Rows from block 11 of a small self-supervised audio encoder (BEST-RQ), named by matrix and row number. Rows with one number belong to one channel. Each number is 500 + 50 x the weight over its row's rms, rounded and kept within 0 to 999. All counts start at 0. Numbers have three digits each.
After each channel's rows are labels from the 100 clips, of 14848, where the channel reaches its highest value: "loudest band" is the band of the loudest frequency at the time of the peak; "strongest on" is what is common among them. Only what is clearly more common there than usual is listed. The data: notes from a synthesiser with random patches.
# convs1: first pointwise conv (model.blocks.11.convs.1.weight, 192x192x1), inputs 0-95
# convs3: second pointwise conv (model.blocks.11.convs.3.weight, 192x192x1, transposed), outputs 0-95

convs1.76:566473395504494392466518522501426468490536489442503490513502454551483449583585538430520446575492530420554629478456475528576537594522481432490369423446471433471610510525451543497473459537436630548491502481463579489464447591460543539496541490552506461421450551592457533416435546523473484538
convs3.76:512402528477507543538446486486552463477482521526445518537469477516476491440486504602578600394507436489501480399466483446540516421501496433513505461446571550545557476552459415518486505500519429517543521498644530549398573508444513437518484481462455570483571529576426487574473494487459520553
loudest band: 250 to 500 Hz
strongest on: tremolo; filter motion: filter opening; hard sync

convs1.32:581552513464554490525538507519500563544503428499437601490496411565509460490555573541477475485471474521494462471527514482449488482515483545508442459542703503550609530636537543466515515519467464500572534500508477493482522493445538571475485536435464488468590499422536642442479468420530509603
convs3.32:482462520468456396460518527464498472516465426530522443466438497526471468448602528479488564532522467538535485434468502519591419534478514433533509505456467484452605412584514508555366493507554511521604581639476553434500498493487525563406499523497533506507578572438460471568498506508528425557
loudest band: 4000 to 8000 Hz
strongest on: filter wobble; square

convs1.89:534549490391466533479467445425482486534472441500514450432507493576457515486418511472498430520494506527462493497476517527522512399589591433519537413586516454456547435508489528519493599538246418455532549453455474502442538527578450541426592487507495463508459499490519490524477542505582553516
convs3.89:482539529546559486467478449439499498505539609594524471553492548493476440602509509499486468501540553549546455472479527467590464445523531470542545589613613548404518561586517466452546479501568479443540555453497408435410489527609472522520533488540517471378584572542536510541442550507502579471
loudest band: 500 to 1000 Hz
strongest on: text has "pass"; filter wobble; resonance

convs1.146:661446456473448494573575489446443523441495577515501475497554524524413484521513420500524501544495550425538497491531512528518466544540601502552568537446386472488393446444475549509490481533459467444495499438475491545554469512422513511457498510520466431480558598413513435467508598505545498502
convs3.146:573503483489487475544523556441500496463465513365572527474476515490537419448524428426498496533445597485556485462423506550564550517459440515470379461569402464516613487577524504587504488548525535496588447517441522546534452465433526600445578513527448433484544543539491454561544427522618433463
loudest band: 1000 to 2000 Hz
strongest on: filter wobble; text has "pass"; resonance

convs1.1:472555490586511534403399645446544524392547536448394521624442569422514533489555511534500549465555545506451492526458516470464501568529506547571486517521539498557507506462505550540498476461524556538463480539492475546542482448447471495441500437578452617530566522523463514473489514501494455551
convs3.1:660512516548553380473489528482503510559574433464556499554451393510557540481446480432518497549485469587370541503460482529486487428533411543558503537529597462551439523524588536461471421410482488443471512515482448508447602495469528606444583486585553451546459532550563423452486450436514551522
loudest band: 250 to 500 Hz
strongest on: tremolo; hard sync

convs1.78:422466569503484547529507640533477448574464500480559475480512516472434483459411387523554612489434473438443492463477462489537536533485504466513514585486522462482471483454422431503556489420469538552595573467511577495527496435461491527547499461445452465482556396560432479595518542496552563469
convs3.78:527501399562462557540520434538517447424458382477530570468555453510595439539521399495474545488501455516531553582408470529537556463468475394492520456469518458547486507550514449543428464459593492426489525504529519505501591488576396522586463498590510462486539529451482510475496469494486461493
loudest band: 250 to 500 Hz
strongest on: echo; pluck

convs1.164:536514521571514424510552461385498449468492431480496457503486470532609481454473390517461557508438522502597454395538390495418589582469489535557496458492426480556483519530487533524438572571455426547511452505508511492525561329487502479469546486522445558542495485472490553410510508526479460541
convs3.164:526491540581527453401470473550568553415474532478503458510475571421504484517471395463510454495494476483449555528404510456492476575603454555383410472517553456544407565559457535531543509619504526510409545536428536480520450493535515544427442505439558497389445583534471499422549499479516494518
loudest band: 250 to 500 Hz
strongest on: filter wobble; resonance

convs1.94:457519555484485584544505468444522490388511418460481458504563557511477453458514438540505510505519524475514497604567520507575498401505516539533475514420544459540424498536380547462541493523583549568535456476504503483524537583535592501566494476532443578590573486547557526511491478549477502506
convs3.94:516542527398529465477525600498450507619529524494456473449579522567471519580493480562518421563580502473528517493484507460531480537459510517475496577442397530485456477454504561420536600439504575556383502483499501476535477497435591492463569560571468545496375500449474513503488500439513467538
loudest band: 250 to 500 Hz
strongest on: echo; pluck

convs1.174:506515576460481567494508489558449490519516502497497519534386541556454476452448486518453574517424461479452530475455388461497483462534527509515459609470412479553524424455506405467543442431507453562489548512577496614653502448506491363545564512502549505498524541535531533552453463502591442527
convs3.174:495499489429508490528431476498498454554453538468490502495449505604587466514463500450603452536533486483352578565466531517566440562493562510484557474476520543482525461514448387449460480548553511547514545542463525526527532453538406496420465516539476555562560516466487485435535566546502495500
loudest band: 250 to 500 Hz
strongest on: filter wobble; resonance; filter: low-pass

convs1.136:425478585495681477514567524515497521511472501476487518562468535497450497444441517528509491497458485517548557515521534549514559520468483466458587483541539512601544475502514512470477550494476506534548508525442509439596508747510478494471591560532445428451542485501498465522457461528453483478
convs3.136:590498445524578565546498524518487501483431492562529449454445432474504566576531543448506463527580426495510576507467502457582517474518523474474506508506531437426503539531408487513499489438559427493474547532442491434508532654490536439471529489534445498490344560489510425570475497560492507506
loudest band: 1000 to 2000 Hz
strongest on: glide; pluck

convs1.27:499515513419492491549521507474463518445582546494431466500460492446519460512433479577439462591435468510501484408484677565464545550548549502510518454495482665555378524501503523496528446457543461476464497475456515530587499543527514529378586393492465500506526464530542536510533476595505553465
convs3.27:484475539435546515505560568411424555483404545545585516588428534489512440443444515529513454469626615407373471540567573524502480474500552436548443541542527446520511531345501518455493486529407504538546503533520487532534512481574424443520406427584561544564553552518541439538501471558494462502
loudest band: 4000 to 8000 Hz
strongest on: swell; filter wobble; drive

convs1.88:539483429483493506466480468519507610501527447427533467424482525464461546482500441556449443547450495500572390498514488484550530479546563465578509473507475493442589527509599565499515499516487442527453558556453533364498549495501449602480444506475465440409414478496465520463538414518521485464
convs3.88:551437508560475419486486541498520477498556501594457479541589476589474564537470542557478535510416446458507601553504532525469525409445476434423576444387484525536457503408463486475489502464550614485584556531506442522513550455532558413519564486529498457437496616464558489514392518493490575569
loudest band: 500 to 1000 Hz
strongest on: glide; tremolo

convs1.46:512494501474555449458420489521506534519468542463557472535508528555568536540547642474627497493488476479582420567526466482483535510518427515599403474468574502559534477551515498554452461509528471415458463441527428421504560475441506473463448466513549569444430550415499439516480456396456473470
convs3.46:565447468474544459505574369499466455506466442476532514535477472584532475465492418490506476461494478481553469570495518456463457491409489493539445474475476583511463538507576471496501520366443481532445475478410429511460444462546599583632522464509465434593452479397579565469537485399494525577
loudest band: 4000 to 8000 Hz
strongest on: filter wobble; low-pass

convs1.79:448447452507537531539475603462439388550556499516529483501527546455575511537481503478501455531533467443536552530473585519517518479400515480585528492481438486504401485465486540450507430498517553476456543517505613528491418498484527573466484376542542494444529455556502506427506451456560528527
convs3.79:452567474476519543499472502505518535570568476527430607443519446506465485491505491524499606496401467522515471566480618449513531516491444528534428451478465490522447512505604459557553438470516518515560542501443567589555556567610542466561460530450519409434526454578543526492443556586500500524
loudest band: 1000 to 2000 Hz
strongest on: swell; filter wobble; resonance

convs1.23:531492479524536502485429478472514567518486532394512575503492479463499508532494456505552457585545525435462489607471500520479468493470474430501491456527457546375468492484404441523473538491464519577406375483376475523567507438441457472552504443463482482417446516483479549406484482575434455502
convs3.23:477519571438586501514548535469555493442538478530470506475529492479554510486547523499569556469443511537507417627494410523650499414482548429611438522482517542546468469543546454561489470508458491473619516465551506512463503550586584511527518475587447504531571456548555468430477528497483459409
loudest band: 250 to 500 Hz
strongest on: filter wobble; low-pass

convs1.80:483493526505473495502512486524445372495614491458529575496494494422455537473471490548502467412556435432529580438559522570476533476507526462393572519519505527543506447517502458493493549506512550583533535533493511574524559439429566417531448571431478448505541494522473516537476388441501456512
convs3.80:509514484492480513510575479457444329515535561567436425519494450497520483469511478490552464453492494464561485427509450512539530465481416533555528511463457405515509456530477446515446509425478508491503484413519473520430414563460438480479576540513508540483531458606480525553432496531502409522
loudest band: 500 to 1000 Hz
strongest on: pluck

convs1.96:492442461495511486418635488514517486402457585461484449481504499468497472503564462500482466516512488489480448555568553432573560492525467558525510548565509460542538489503500505517511496522482464481558499468568522498439465565460606456457483479486526439489512421581510517522579526557461659469
convs3.96:555502366490485506522633423466586510607444442471471504450456516524605471481493525477506501539550521504438535519440606461507518487551472471449477394529523486457425475418479550501582420492550594514493371516527431478528482482526503446522505451540438484556526577535518593477447440555508465450
loudest band: 250 to 500 Hz
strongest on: tremolo; hard sync

convs1.156:432596478561507483490545562424363412479426568475555553482562528551419620451466541601416510482514492474544481558477502559543497505418445394425436479558513495429348450479483533421525512509550563430543535487495497559428434588529513564450474482506490456515542415429355482557427491525503560507
convs3.156:378462491535530550520564502600617465456486435472406363590395517552509533497499503488476412464420481492503516547542509467499430501568569527504561450555511478627493435435469444588540479466529546548582398508523373320507526456525565477498513444448481479592474507484492549470426443520526496570
loudest band: 250 to 500 Hz
strongest on: tremolo; triangle

convs1.99:407532575544494454351505490574385438553552406550513471588445521449584542567609479640462500475598565493439473570510514424553567509494527506472554586490498515509476622519527506471568530505533607501565440544478506485501536462433547590534543489449528522543506484558523493529556455490444418524
convs3.99:489521468543484503482617373574507502501552560514493521456456527440481492540510494502502518492494489592488529457491522494539493488535475544490421466493487411472491454560427503556418469565475526531388493642572408431428477543501468596505430421519555477464546484438497526455450511562461577530
loudest band: 500 to 1000 Hz
strongest on: filter wobble; low-pass